config.yaml
image_size: 48
encoder_activation: "swiglu"
eps: 1e-08
Rows from block 5 of the encoder, named by matrix and row number. Rows with one number belong to one neuron. Each number is 500 + 50 x the weight over its row's rms, rounded and kept within 0 to 999. All counts start at 0. Numbers have three digits each. After the name is the row's rms in percent of the matrix's.
# gate: MLP gate (encoder.blocks.5.mlp.gate.weight, 512x192), inputs 0-191
# fc1: MLP up (encoder.blocks.5.mlp.fc1.weight, 512x192), inputs 0-191
# fc2: MLP down (encoder.blocks.5.mlp.fc2.weight, 192x512, transposed), outputs 0-191
gate.370 100:527518465462562466546432485428410505507453475493477440611505449514524533537582566481429482576500517442479519507518478488589472494550494478603530454472475520501487421450577525486592548557521461489458457491480515599503496521595584566523529476419679520508538499543474526513439439531492542539456554534528486469548541545524520531429471507504581477535459524486533430561431491593518596578482590490472540599538594538555518528417536548444507465412514470413456481571483536508442517438497452544558517502487502609506492584506444473503600484544543507431548474587581502409432590525458497492
fc1.370 094:461503550552513456492519433570546474587549495450442523464458496528521525538487405475614471535475501487511496450574463515478564464481474469537584456495565473499522581582439550412541422437576528462444519478511540560396484467426490544445502490533571469522509465509479494364482484538423535547543594580600481544488496508394568571464444478507503568492600467498538512567519536461428466547520461543558420503534517542413473474450566544436499535519379473368601511470498542466566556568471548512511523464544406466499585509533521514486449513500471509537570524488588528465572450480396566504
fc2.370 095:577556519493429592435452566533493428461433466459598628504464449501500482528620565540590464505506543521430451513474512515535465472484463592434499583507491363500605471442515530505449500548575504491492529548555555427461466454479528477592482492429481514489520516533439474509344486540458500443538490584538452554602502536485492457510415525530506510519519507584503569528486470488566439506506524532490533469512439595459465490507566493526472500498484510560458481499504550488484504469572512457547572507549567400570355472482557454498472479498511522557561382470593529527452582405534455530
gate.371 092:546553457526496571509536504526561540507465511551522461524538450530474500561495531464624531471555504524449462475483585519529440459603429484494547493522504564449588537500451437511528475451410524483504485497531464489520496422485525536417545546497533564495472573514586502446495459456464473490555431468575501466488449471476516538443470523499428532473588567435545464539510510577400398490419531522487469524490491532466553502576551450467627507445569539583573484522526488451520410568555538549435436566467481585591351369461567524485461552562493497441468520431648551554514475467565500453
fc1.371 092:505497540477533509466402536623384516445544498469524495493575547455532523437415513556486542448468508450588529473585451503458471573427428561479524402504454472566536475573464515418576462451474572561590502479531486481409517501572543490452519450481551550551462456518399461534470532331535461518471493490462492563545556484545519427466482489578533508521415563546574626485497564524505485480530578536496468480529412539492492579470478506490581443551462463509463557483427536509567533504499584441528504602523449503415528543500513567571574422498500510495574551586462452483471552493446505510
fc2.371 096:594510422552562520507525525511496507505381384590385526460497504456517490539495418593508576476521494524455494479509510459545552609604472412516531552568630481368540465455501498509545470564465410460391551578583470515522517475498456486486510565510521490469533576505566571511557464505548540580441426471553547463491432610411406477485511505532550508485528449497544484576564531507459504523521466531524558522492505476489476418417540514546521478444516366467510462515522508588548497424510473567572524485411469590523512429450485527489490453593524488478480440504523462496458470552500465513
gate.372 101:533511544479507519535560537513365441450531580463555528461499468573543476587442560481505528463492480386412519445420529565500599484517541530468565515537511561574490511512457471571485591455470462419500521437602514443475446573489599558548564442403465468505564444376520497511478496558461588590492538556493519447544493497528539502503556498464472531501489372501571468462446533567514386477488518546415598569446546536500487470562470496483610501455409436521442505520491440487499512511468490490463509528429505468522555548547465498526459496509457538514557438571457459572556622513419481502
fc1.372 099:467487525520475519555549493449500387523519441540513465493471439564450529481500467419543517488511462491602452497638494583437544505580499547524492521442403547587470471564410492564483466550429488414454587522494486483464544487449455499500522482412483475467614562499557482571443496546498436451463626504466538496497448483511462510416496458479452563488495496564539534528570493475499464491468529555551459610465481569545438466482486526541539520371508529434582522599494532406535546493419487617548454464497463586551533538519435415498384437454520460563564565530449457447567512532497479504
fc2.372 107:496496550533523485503457479487482451532369665523486502567574532500569463426562407585480466569499501592612558492533506577562503475472488519429498476519469538498612526599537637519618489521471524514449455479483424582468484496532477629477482476545495494509443545449534563524485528413469456403491500448521520417430457477526582473567496446541490612550497490558533447470516491497514513457469481475553533466428499530466553476553597481506485520481581507530518494549549593526497559501395578519447470547524458549479429452444459463504540494484511538553457460423492525509560571485555580486
gate.373 097:459497532441476499488501467544445567545571500375611534473503538466385485544471558524454559539492497464595515573402518562505467544458495570392611489409497433625514488455522512544495507547501521479578466563574389518496508545521540423574515576531465497474558496496497496532431512444542504485556566503491407468532503586416504490480549408466481564568541521524488479529586452526493461556567488457474427540521507569558456544515475496474529475531543490559481492480504428519477528571578433547584493479520590481484589565483498377586413478591545518519549572507441510517512443477484507426
fc1.373 092:457526507509519480486406468464430482574590482521547537500509484480509480535515508495450529572464447587487479450515462496461521465515391471495490613555435480537509520533582494515437481579463525505520513452453530524597556441517505517528560587412504579399574550459435500558565459498500602396478579487448495522459569471432520513476506394446408543501555495518456440450552565496481409489499557549478565438436514427562486502465452547522503541460683452556539494461503468536569477533491504542459462438558425466435586562495451397502386446498523566516496571493557432483491500544573488490
fc2.373 093:567459509570531474403476553441432525539498498474507484558457520533530548539470581395545517485514563433492531552495526562562482523479513382504450403515556509520447559483519468541453454535536518482475469428508503506517497507425525581565556401488548585589562435519643445543567501420461491540491489461542454483481506529548510439501474624550539508486569488422478451462497572474511524436536469431512418516508433433502415472506521467499395545439464521470458404494533510604512518509383428461523573528476404568628440554582525577506604542514504488432506458488512525493524535525531545516
gate.374 092:414463514432493518476441407544498461507458519393449637449595469544592489499456372496582502447432530426536519457424492495516560550513510463464554481505502553559579512408420431493471519448511461569583547516508489510429527469457448538524429493518548519481456505561367414526504506549529547414484494564469451429389591571496512490503585487523547442562528535489470528592480495514577478523443480483519545343566493498445513457509531505491517535507497461507507544427477568461409473514436509473568472486551460495445472459511497525483481482521524449466465427526444576476543447588519518389
fc1.374 097:545572506472465457504415470568574489554545450590482460474487457434471425487494564485461520489486497566430431454588562557457359446455409659496498557508498502437508563500499448432512513523467518437494499471516395444501419581594489511538613519564523505451525620445569553544604584414480512440475511548480542484443486535528541538486510513526546537486445505390381424437521507541471515428520540509545449559504497515602508485486451468547463507500506600446488470569503452503484542480424458511458497503560523517521547534550402461441502494506489472476391546477521494528532475506588480485
fc2.374 096:524550398487529520462583583489424523473420596450593489531554492528556455562489474547453555438458537499557596530484429469601543592554537487548561445543522423540470502545553432471556490462443518539553469560482588472497497519470483528445462579559524542496534529543538491399400490463467508561444544491493544463475529619391507534587546536509455519556542470541595492509470559504434455562519450639612490524483466487468478576467533393455573452471444492414483561463551475466527589449497435424434472489446485431470485481519524462546501469579496472532492481483505442474513502553569553489
gate.375 093:503420548562479461461499553523458504510503559442478474417442479549469596527618515530606480513503492481501448637517559576475544590471542489513634548499501483463502535537519428539428573506614517547535540500502585533540534513503465486537569454517590454483386552375475395510585594511591511493439495502569562413568576547569508524521492500554491492476578525530472462500484513553456462509554416536533461503502563491560495464458536495557509506509540554531534483500498496452565542461531537501419472499437415527511451582400486472513488513434542389539547469547505568571529571563478458475
fc1.375 089:515505550546508515509559539528498432486508510593505570529489449572515548457519466485528501458502475461553418624561530502469526573532603513570551502550415514431531495455539568510415461473476496506513522536519480459490473494433458524451575449482551489538459394460523501482552544597398427486438481460505473431535458570507585437556441502498451412540445413469478426461560467638476504518466407497498506408449454440594512469475425517486556392563423537503455521512463471541512504386477436476479392461505484471498539441490509547413587575565417473521526478557505558586468529476459427453
fc2.375 093:484479529441538506494540477484567570485567438454472548519577568487522499636510546536378490387556402516475510441501451547472421415392545546533521455466551522400486463513499563406508535516487536532550611453569465455584515436541543588592446561488443462519391499498472516532396459529508542541547576490436521552490526522558468505427534487500535482473517501533507560470422557553452470552556423439410578543549522493442405592545472465563480492442524500448526441453474539494484509436522496459493476496524523464510479479544397456446478484537546509519418480514554606441572541514438503471
gate.376 099:463534487397430484425470509486430560496473432484552515578532496444496486433533539542506570425486527545478486588566510496516483548483541501468571383482502475496402543503517549500501537490468495520470509557472532556434446455525484546402432466571545468530520541493403502488495570482506576556557471553556549609531481485525503555557544603525496438555542486536588544471462533467541608479385485571663436525478463541556625542517425565532545521547421493484562493524544448436408543556579590501524500451471500469460507478480507542601414486486526551453577503405498518424516458480513479490
fc1.376 095:514463541462575561513519567538559527511517556475549494465529479500465415588591540408557517549511563457506523430512470434446567431499453494441590583478455523470499425587484462479553517463444552438472437514511475514500504555501503406506564452513551538468606476586540524539429424503477504500483503527453487415421482525519459474416439463471485505507479393443522550537511544455636439494537481456397532473571492443457549547500577445532605490519527551516453475483528480451584459534477395481583506546445495463600516501561431416555582396541526473523491421525382516504558533493500563536
fc2.376 103:502488503404523478507488455411469557489586476557444495395486470499453526478487523573487534396481570452496488574535469421525507554558500574535546549519435457527556495520496512517425463489541458442554556503466454599498432471407458568418486473479431437486523463505460514402498630504500538474533493516512594552456504519459521456524587581510496451485541429502605509509327397463482469466490590605543585485476516445537471525453453583439502596539493508447505485473447480439422452569467484439491521425551537432420497556567525524494511511558495502462514545451443394466552454528476541533
gate.377 100:508584460494479545545523431479475451552520427554422540417536525506455488517507572573502457569446499473487564431584454510516520533462565509482515462505447616503568500501449505431458452483554462486482474577495413458489463535455504408541459587448444541525515535481459526547479513488485563546516591642446520529460415366444488412450567507566446462472444560466467526508509572492520449510496500468574556513441492387387564542548552564477493597568566508552482554497514540480566486477562525493467502512513575644469521440450404491473452469481496477439408488509496405563427537539494497516
fc1.377 091:555477538539617563522416589527510484482450594463492529488485395473480503458513436483517494531508469499540468561526479565486534464458554512455554535387542436564437555518564533552565531606416559446476512544503417568508494472583538484446533500549481444604426533486534549500574564519448414401518420484468558559571551616560531453571511442488564552512464477445540464540497443421524478503526525343484485471565536576545547469507469434588513459479449542525521452491484440486464525459368497513533462458569459490476538563514511520539620526449482444536486477498544494553491498534532548432
fc2.377 101:461476452510512553416455445405586444487506319556561516473521505542486542553472561550456577500535560418496536528464478502565474529605490555441472509582474581535571377499481421471511464526570395522497476549515542427453529505567532507558455513521531499448523517497506469551502457546477497551453489508430414510465507457465499453466524496551525541539480539561489530477546632579520517440460422485566475487442426454582438553442500496461468542526491510510478486523441608470618489501571422536445484553446509556603544525482450581466528464446517438477548436478523594543544492443590470455
gate.378 099:492469493510453452570584418433514473568439435494531625556509545583506564449500462609477550521489508496516545450522520587492541566497545505457519416532495476484524464521590453527464405550471420495465446435587537448438523498536452533459476503568489621471502456503534542502542465594396529441478475437537496537508495430444459506526521541457501477497551457521535561444562418546469572555520522465525525524529538417509519565491428598475533537533464549592499535467526501628466555414525475561522457423556517527526525490454543575431523514570474580551440653466524468463451558532453404485
fc1.378 093:529411571498499566435444524459439456468556640553488454446408501539429468432515471475460503488507447559477443462491518512478372577491528566487445559450503517563500515549478554527516501485522529501591424551449474485514539497582398518543558531535404486478543541475462453463562567384594536571453456461497515506569521614497535430500380471370537551528452517525434556519553535424575523505535445476526468502577576491474448492479445529535519545527504384456460500404490526482523555547479527505512480498457504525480488547511444419577417456432533437530501461554507547537493461580479597519
fc2.378 101:488444477467593552587447395489505463521440505486396468481548470541574553472549482546434482357489475511503508498529486447491483547536589412549504494604546525437514460446476464489545554490510534555540575487511476446418471491548501555532463470430462547499555511479590488456510503574505499383492568383574515524550565560421474441398546514565534650432444456483560492481522523548491431487514491513429629502577485459571505473456480522498554492471466528578498473503471532565553416573527428463493558492566502489523507439518503557517498594588491403490488436543513460490591537470535518484
gate.379 099:508513532521541483489440482499552565535454451465539501414584519469504504613500508453427555541485563434567475499561590460517507594469506472539470602392489590433549549493520594489554555521409568422427531571501508501581595540504544565544525470491536599496455502487405547462493420474619527444535522501521447492450493470510562454488415530541484539557455508549586517508548549455422485437532541546522458576538637508488435549472526472553620512555496492502506480455515510507446521504502483523431460560495421449509620512499484371551502564480524516469481577565512495443548497527490430545
fc1.379 087:555447450481508411497449483562584574537480449433469516551541485455508539533570592497586488504525482485434533648460538530580479514530453505470516523503461452367561563528486494540445529495515527585548544400507528507548496488614538505508479448459520568502504367542536451517473515571559440476515451500623521485400492532481520515568509491600415491542509422531514508570474494492446498471592549516530444519487489463600503401541561473526423523506560556584525549593493553465470480527434510595448555488582395428502468453526444485560437481485525499473495530429546455431523488454446530557
fc2.379 092:589468556491601470508623456502502601446495452518533439475441573495674483535479546481436520566487562444503560524496424528487490503503511423593536440541541556511536508496517532516435468508463530512551526554518517494463423500507533489500508563529444482542420414518458453524545594498526501524593473470564459435493462442525499425455437447539414576489619424489477545483528455537448478568486537498546491401497581487486463557515530522533450522594518467437539442495469504436444353509543442551449506388450488450521391528533478581499469518468460380486450507544495436468527532523452496451
gate.380 099:477432584533426527456484536563568577432510529501391352436483499604442559552571528550533627499544486544511486529442540422518489477549517511491549623539494493515518417463454442533471452444512517600574500428502525452453547496518457522517414552516575577500557527456453527625530534497456582567534458451453509481485466525539487463503546553522550542477421481535497456574396506553462505539473594552525552412506513497540555484512499477564438441548484573523479595526564428507451542507529521495416546539423545537539479471441426534517501558518588402444523543492533524470537488461559499534
fc1.380 101:439575510424480530499466480500461473361530481459469471492484455573634480522447464560476492540454500458459527434440383434472552440490584397505510540546501479529530473443554462487527503498408503458626529549510499510466489524407486572529409461594424536529550518550482512452503428469529557552470416491545475470532444523552519517466515508459502462543516510426544486591407523508474500537453577507377441566504562491452539434427521473456530532443527440384565451626489507428455474579491491432462545545502379557536528514489451535540507537552525422469547495434513519589452520514524543504
fc2.380 100:424542508519480524440588492495573582467431461516492407410505485540536513533537493584482484548433438487542466422511520394449497536559589564566514436548501518524424493532567491459545488471564513433511440543493474531503458528523440479493586466449536503462545526548496567506409534577612482476496540492497435546498476471446479471542457493476466558548483491569403529400517545443544496458533424567620547494601439527481519561451457634588492486464535425429570509529570516586551517509443582494507483564431605473475503430420443439455510502513557521497504545555538508491469484446461621461
gate.381 107:602520473639475601569555515512494468464524408501516479505521473533464403599560474479505497561454569482454486562396510551549549482541451565503422527551437533491472488547517496607582492586517499556510495470435520544560487522453555537515477504525492435535535532442385410494522461539472555491536497481399529504535483579472397439485573566382421481532545494462553496439495458431474447451511549466436443547493464494535532434518519493393550436422503467516524464551512468479575473454446516600560452503507526547420421571543503552482447507377489515460489506478423424461564570472499484504
fc1.381 103:360485545549491500484478454555552597557478564514482518526542520428579531481519464436566555520503462480503574467452458552525557543463499539505571598426513405519504463465575492492457423553598566497490547514458480520524455519490558540514415460426489494487532491517439513478564432502436477364578493507411500507351463403497509549495610501482490539586533488557444432599519566480396478549456541536511483399471443535445472522471572498450388486482502461507514474463506502505495531524498470502538505397502434405429499497527521504506575546504451469571482550428480467445550470573614517523
fc2.381 101:491494458554420587556505399523461444449522496444572549528489410470529500474459503580566435512610501415478441558507541405467516469535551455469551503563477462513473414490480479434478490497492576600501466490525473515566460493425492504509553505486534565532461499443615478499545568543470523528456525483439512487579570505543544523503432453609486474499530523482638586429565518427568599433574481421577478498501416507397504518477505491504601603450478509474456497553563532468543522621579538471469538519471447531579548475424506544545485445516568508485493573467447527473457532425533451447
gate.382 096:440480425531463427497409503592494504458485568455418479477522490485454425504496439448474569492486501520491547561383490450445480576445553498533445447539570475546423530501502538556534513586521554539460484610492495522449438420462412484601562441391479435514466572497495431486444447475522457472490486474354575484523447495460412535478559498494412541495474513482464461471478548495540549473517462404542537476542452499472428536521542611525496513498510518453409422567500376603505488488430518427471541536577500441481607479438518419446536459426506557563406507471507496525484528460540496530
fc1.382 106:442471434494484539526515462531508464546520466529561547522529378407526520514511562386556418570527442475512487500516559434529517482481457553545504471528538444497540532490533529593423585440385498564477481491535492514555547533518494522522470467452444479577631497481561499494584556503510591437566470470542500516408499567451541571471468527440513550478523487472514569465516381451472523576557428522407519445420472565363517490501469458415436540459421524437511557471558531519419578513511504459419486570526421525480439580519505482491512438548459481516544472557466433438403502408459442543
fc2.382 106:546422594435543473555561479456486582482526525463469428516445515471540513497471501484448438531476546505583517515582460511459419546491524443496462586526408621534508463504525515429504505577493599513546534514542536533466485503475485481522530436523445481531495455508511480590442567528456427553474527449355502448530527425447466426462458488515540518517486423499516472484478491519473500490563528557577489540373584560431583530568484511494476425551519437572528395503433510515528403477526449462524549505429543490533618454547552435423494525567525469461477569419472510638525559558586505592
gate.383 123:493463420504444526598474524459475537540454552435508405552568511459495454430524473490500486443628451441423564569473517497544516456540484466454489473489545437482506433584557594503467378497451559471593493524562499517494500509507573437422441549407432542481512552471521499512495460510456494525533523511593501516409581432451506422576474444411475408576477379491487461376453541453518519516485521487460546487416477456550421491464536524515512424573459558466585484407424549470502545526498490551498497502436436537547499502543571461603456460556542586497475494540552543550528486534568575494
fc1.383 122:471533443482476544564492446470477489592539512476488507487606492518486479474498431534491465435594467532417515549434489502578506513594538525501491482526523485441459518563619564504444409522475520408593504581579513468521508551488525434451505530430430548492531458441560511541541493528460513546485580476590522510431524476441513357523502401414501424541457394477463468409495558441437516440447580524486538514533510423583488516509530552502562414559463579497604432429428563509459518534508426552503526462444427583526539471550598519593471445520509532522537456520515569508489472491540544415
fc2.383 112:536497537414501409400591478506505474480410500491431446518450491595536495489465500477488441638426527559536484612532476558507513499462461422487540507503458540582551496499505458461565569524524401523432543494496479504480457481609466564547529474484605420525448480623472525456578409579537511564509435493426609470600539478463474582480560548576515495579546573554504588482405475505484525465513515379444530536538523546463459529533500450516485578469549443491430558597527444441503449512508535497539539472488538518542428505403527440425476530468481509479425500518508499472481442521548510512
gate.384 096:544463484421461553523488476528479454541453443513478506500470577524577483457579562475488508501497501599579538531545499463604565429463560558503477484425553413602444469568538460471572563359421407556531541518517501498545544500473554487446565553476488488470482522553517482514546478442520485487518475493511520408519503563486502460400506411528487587477489508478529502512472520550472460574593529479514567493519541392508619588447524460511440561516559552529468502428588494599530458559410498421475507492586506500558458396524467550481499525537455550486573410529505486431551444373439525436
fc1.384 102:420519560555477429458452561498571437430507448485415428495612427441477460444425489512556499583464536500532566449501521609426506571488405491539541481592518466476504458515501574552563464557587507471444506516441499542444488444475513497579490545499505399540528542491506559463543558510501536507515516452430491558554316468533523507527488566503503431515575448461432543516560462530507486504453475554517520510547595566482399495519475520521529525547430461535561471504433538487485469529522592526440465521401466388438515472549573468530527451464590417462511625546483509497482536430469477572
fc2.384 107:548473482408548460540500465473466576476454503502494433508492535596515570521562501504505519403533481502514539529476488386477455496433507498504446538408448505614455529501465478417448562396463493443516547502548532487495420448523483456454475559445442485476528473450419563494484420466445425484523389508503452408395560529518433493501610484424477588427532425466547507521419467495529493498541523519440423480385566474506581458477485462498456536565510516562455499421572434517427521396416445468547579498570515459551478493456533431585517472585477605581515438491568473514544491535477479480
gate.385 095:488471456498507421404507507483466465563501529425483488546558564456593567475526514500428495465473512547522564511472412570487492533413583526467563615468506550567425430507504462550600426461531378555506590516619495480530562457474549554569517520473448441492497458547453548422407506525482575518538468533436471504523498520413512529499434500574482449498462445575460474484478526426484465491570538549384567499562583463502547463465560450471598507429505466499469495428494579488452547453417431514453465510515529499501514463516516457514464600539577516461515482673508467528446434548486469535
fc1.385 094:507396470489561432422536511513461519524452504416412469540446453542629556431552482511541527408560451482513535473476410528486570515511523489424560527519535475523500559544524587472509424442545427454528589583563492475438512408453498463400554471407526468542531481606441452516493437435518484489560489441495538533412454488500483544551474550602497522427491483529532450542480553583504441532494534405474483463595522436405525545458527460478518526525451445459512429415529464483493572544461508400462487490531560560461460464449465551490433566567457498585537558511557459484498443504454554618
fc2.385 093:503511569519409569561481501419535537490459475499576555547399558578484459505456426566445477568531499419497458565552639465509423449449454525469504383406457522526489465476417523518427531377461605499470491456494509538565366558533485489537494454516449521470477471455498491509566593559525517463496491536556491526584461503564469505461455460474497470625498489490424514472515473393511466434485536557566501498427450552478464474600476551575415511490524572548489474546461539487465547476448536498573595481480567417502478510493501432491512413479505541526529544563549587452501501494460435416
gate.386 098:546472521482564546480565556431533567490518527502461438529508492506497493640461458456435551549486444547545464430483482514476538499403502452573527465466589600398553489506533512464505511594529465463591455486431489509490511398547535436463494420419489382484511505392489517528446610536559477508499501506506424542503475436509488462446579444446448441515540485500505475439529520485480521590492474466442489432558413505436612551533460591436535432554510470577522499360472567470547489553487557419460532442450518565530537446555506454477409457402510492443572574520512534503475478442546495463
fc1.386 097:408507515501477481483543467562548511513493555431541542467498522479452501544511477475544379469520385541571464519464475453491423485503409522481385534548487577436488592386461535465379479478455378553434462489527495437494522463545529470504385529536505477461609503513385498502438483536418448569462541507497519449442567411539497521505439409471510488508556482463503477456485508402477522509361423482487427441497509475542510498454487491501539624466559470551438497565459506485593502513529434534482487429440429598462490503519583462422504493467529572540505484555546527456432431507447460528
fc2.386 099:547471480435563614395544478481382549463609524481467556491485506626556529523425547500426614420517476528509510449493560539490568584537590556575512344527525557554539488474548468495544481448541521510524496482495507592542506549479478530584416518476434487490461541494520461505479456482440516593505597485498613549558511476523516477517483592505486477568468472534407440466525463516450519546545441535578504470557451418464486579503454502451536453435493633463493487468533431529536518474455599462463537505514554518388541498571501488465473462532565567437508529458525476541505503435517524443
gate.387 128:567601478515633483549569576464494567581471474422554474576430536480549515516459524468576449546474438508529543528523473521535509496416427473517508443423500519381452521518557466436451484399560474471497478441477427469425422548507476589493508526472504562472457470544436520532606470497576471494507486525512504476515573515544408451496511423502451449494413579491481533523506449508456460345435487545542523484594547426555544480483551426506544522621434448460511548547429479410504592523473427612456526486456469496520567513538483524506459559484540435556486499422501468522478532454463502422
fc1.387 132:486598541513616454596537549496558561495417487481564435552494485449497540494492503518495479526445505536568529536544516549522530463445433506532550470486575476433482467511526464433487574444588448477542486350464460539489410549453483554469562550447506553471492547564472568539526449488597468499528487561584452559483561519584443476537505464565409471475430570548526508536533469558504538381475461602463524486562574430511554458477551452496569477609468512461528577492414558497472626531481464617466519521433491477526527446473453534570435542486540439508508511422541475469502545445431574448
fc2.387 114:497399551520424520460560461556499440486575584431433485450577468600513447491526511479463489562585404521496475436446487445378433488558476465594495489364491513512557424430429604538500466499441520500441463665499479520552570484538526474551468438458478513553526425441444432517541583488464495526400489405517569451569532509498503482464529547495511570565522464495480435521452518517505505580513496430493408525496481635539455489487550558515447474466520541531486538505565412477555448489517491490434526520473485430489452472561522508501478526574370521491541506539505454558518506530522413503
gate.388 103:561520510514467565582511506482456497478491491462555400572486545499456495548555548457538530499429547432494513531558470531568503531385526516525427491545487499540366433573519488589570482553455485522501518476451574506506462528429491461528551510527486511484488487402449447502396481558581499504555519563475446484622475470386400443374500574526508479440516531453530573494538534451622486460531545519466573486510594583511497429523510472528547406392424473525476536499484516446554511504470507422573504481496557552478524469514541473509421426419535486407506450571501395519491570550506417558
fc1.388 100:321429514508541487461525443459566519481531593492375498438480396462504496472523441498526528495538439415558516478442484493479555498484488514541664524452489495480603506529500542460415497445550476440502540560509457554504472452558569524507469450480531527499509461521524574476533478425470456448500453503524453481437465479552510464506535431416566460517557436536419427466525538583472430573491456543566470456475504507482576626480420509583351562519538478615414504470492495492447507526500501545519478478500464462493484522460398505536542506513460462572481508437549589481555465388528560514
fc2.388 105:519561496572447530561469470487541450414507428530482586547442525536454556523532496582484504497508506451442426539573529472497418425501470513510499460499406539511376421475512504486501496497395481464453473473516477466505443548464466573480533486428531483468486592510463413525386529519549505488490466486504506424551522517464473495405534439460413526479474533471569533502496526437571561393433591556587551525336558608504525471511502522541557491477517496502569482573560476512484393436619508539569514460438472561476481543489566581503538461356574531497513524498487514467450553579467444522
gate.389 099:508414504433526489544565560512561519434448517444471526568469485560547498465503548477488431467536494582476545565491549604478549411522497513508523494542516544451557555475450489501565489507526498620586601432450542542586501517510566541460524523511574524507455542510504538402520501512494476506521415505598521537528501569478525487539462498537602493510457439515480396450463400552444418569514436545556467511507533630596560450414550501532393483457474490458504512493467479495472513503431459547413449532495538604415479459494555505486533529681498534506407563549529494540503583486504427558
fc1.389 099:571412389499507467406486562454494480594471458533575483481482600532519546469497499534511545457526602413476557449565526482482470573556434509444437433543565523525403463495477453497535437382540492456439412578558480419490520515495444431441532414525540518548537569551483467494459559496470434538533526481464528510471479442512572444496538469478561430509537530472514547516560496461564570490474522559526527408487462469401466558611494560432538428548506428474440433463542559463563596549479502461556555469554451569503426513557481578504499511428507498415530502492434464492528438514392530579
fc2.389 099:442477540545426536579552440569512500361523507519538518516416521550544524466505480472527533521499469426494427543406590533534539469484496402440517546547495468484531515491537523558478577570509472569550498470474468500569464568563541473533507569397468620499451504497567474493510451555511600462447385442628551457577519537411539525541531450461459550569466551554437495509570471547513477435555503490580475499499509499571451415484498464515450527482545517553537537562466473553511475569536523582406547523406484488530584506508464565481543448523558468546497612447565546531528640530537456505
gate.390 100:574495581456499586396515439485554456563539486512475544466486596470422464567490506530474563409560408540415565540621610491535515517544471567508532475494448471463447470413530501463514492549470470527403498596537397572474490502583555548451606477524463498485549554447559557527497575479522419516519449527492480436461552489487500554406555537407506511497543525534413564513488488475457573494532398418492543492535493472521545476536573504460534431510480452464549547610541515563457456473496571476535575449545584439586525529553552487520415490445469493538515476518546435431522519486501401505
fc1.390 103:579502513505497548493523574511482546556445522457508500532473430516502451484508503558436529457551519505609515426489404423491483462506512587466467505496466488512509519486540539434574494464399442617558567561426501480522438452602500447496577430493486519447518461663490429490522411512505507490520486485503454532515428558546498601406493439461576492505421502519494507598529464507614531526528540455408609432507501565447520479454510565570499431566511524505574560532539581394437498540450485489511514467482522542579532407460457527470458474509569488589553512550468570416425560474547556521
fc2.390 091:483433510492592474469580425538461483524564515522588482464458470473484514563457499438576501508502537512451537521538454539493607499506535443452438486479574572527491564482472547447513433492510497396580474469568435448485539569414463538575449528432552548444544446360594514401528543455616538520503466522481517483417551433535535520531526600482460452455509524528528547450446469520416489563499391463526495592451542456504436577468462432503514568424546575524462521520417501518544508391463476503492404405552502477530460566562519557440507563485507460464398486423435476500533452494466475517
gate.391 105:535534456552493464462594504587619528550541394516506513469447565519471494553515557515514504583528504501520475567477503449562430552473500350507436491452533505492468573496500564442502487437447508525499555520658487523450390450367444411473465500467509452545503423521459528554465635466486494494468595533497487580467472484481489487452493564562509474469503537604479522529449536457520547521511506466523506429535435547533570512472461508496522455543583596469468483566549486511419459469542509503436432492473594434539425445486511469542518485466482519434413499404602518558435551519579514427
fc1.391 106:528486551541539531465527540575561533506536518522579516517538523641503533568474573477462480532419534472608506526521500516596486585535455432523546549457404575501502519574559508470503528432482523558492511455542468544472443449400447448496418491451542513391564516460627479542480519424411458588467617512503457439479518551510496542462528502494410480572483526565443493513528582542583436602447503535533492486513407541516542481462552500443562497518480535427462499558516564602424542489468499515549465501451527443506560585549492450536508551574466549541513528572407570577560448455559491489
fc2.391 103:393489385424487451570497464535428509472456499534494437452551490441430487508550454508543528426482541553421523501483481447485467541497485513484528512497505465584463442471530545567504501547529533390494469523496521494488534524585541613448478575480455465522433547510401531490501517573559547427607492464457605563481432486519488452571517510442548492420575321471578486498483488466450586500539470381461543494510501478554451476449437578518514440488515520463575544412537468492554450560563448462464474481626430522523494425547537585465488434506534516440469431523497485403477519460445422502
gate.392 096:479572498551436454524484409432487467481573544547594465532436555424510511517425506595522555514470405562548498553540510515568557505532546614509542477547552490502586521496549483570535593455594582461550504505529461596466581453459448410528515526476447543509575430501494480580444496557399462481509476483556400432473467452477533527457583477498458499477504525467456419462522500503528379415581537461542488473460548503445457491468507419543466479575467523508490543592539433526494450439627441519472551414473561593416474460506499561441482510518483454554451540504482541444486516478585555535
fc1.392 094:538438495552503538459378529526476481545429467552454597453471542499539484468511431437505424496511477504400432524503452565532489416549483558478511533483454559553567497476450490423605468579506380547459492562496440540487503480519492501351475496448488479513443543437475512531618476538512472461477549485389562532546546495547564521544509460564484553445563534488483514481567525546539551428495462483415564520591507517560465562523420441461512458405545433519473508542508430456453489467496445570523432459445299496500440487538486451435505425491467565553443467514571471541518463474436488499
fc2.392 097:481483573581497537445539453420486451511437469516519493489520539535432520471475562497413512472485553461617483475534548451587494465536496531477555550525591578540529567547474501470478526492498460533551420491480570550538562464486504455507412529581457496518461514514511470434474553464459408549487508419516395429488569510555418481447543531448444513582493550595587495446457502434459459520468514554545496435538465367447431539519512581452410486477463605402538436567481553525447571513551479439464545537400521567586584460590484530506519573511484381494549533458452495404490543531494485472
gate.393 097:509539442583479589434485432524517533508556551548535464507521514400511517468530412588570517570448514474557468560475563582589495542488502516512615570558602539510518501558540548550505538496452514484507481509458482489597577493566520479579478457493552461458606508519528504479571551456517440549487534569473515528574499523486562526447538392540475489483444573569522515617514529441458485458525366560481518452484465570632467541434538519516452483492391499550468533458591497576518529487406494588521467475437410549587505613463528471531472588507485462510538415505497501513483512449514513441
fc1.393 094:550471545444541419447620497503509571548468494508496484506483482513539522558453530510464425520458509508482578502514471423424561480427479423507476436463490453505404500460441576530463509497457467487522576476520471609457453544436566523518403517474480585541477467523529501527531571510510496552438553527502477488487412552586485526415499562427443507470560493398590437491413476506526576537432550457525496492492516434497498481544487493443479419421544474387428472470416541480435528540551444386412555510556605428528550482498558463507554479483487499425460647476535560496501465622509452583
fc2.393 088:496504466485475476470519507545509477428499491484457441478448502505525500522497491523552513504464530483510462550538580469477422508488452483541547556505469525513492451490501460526425545534547451485511453504442459524514517425468371511454630424457506541506447467498393592653532436542506455479569503447530471430561438596448578518493377580404471525468440501551484476447612547507465493464435525574535446426522513537627494526545544454479573494450438392453476550457558484472558431548483432523518477496488496540495504689502478568536451475498422479400457577580536516448531540525490516445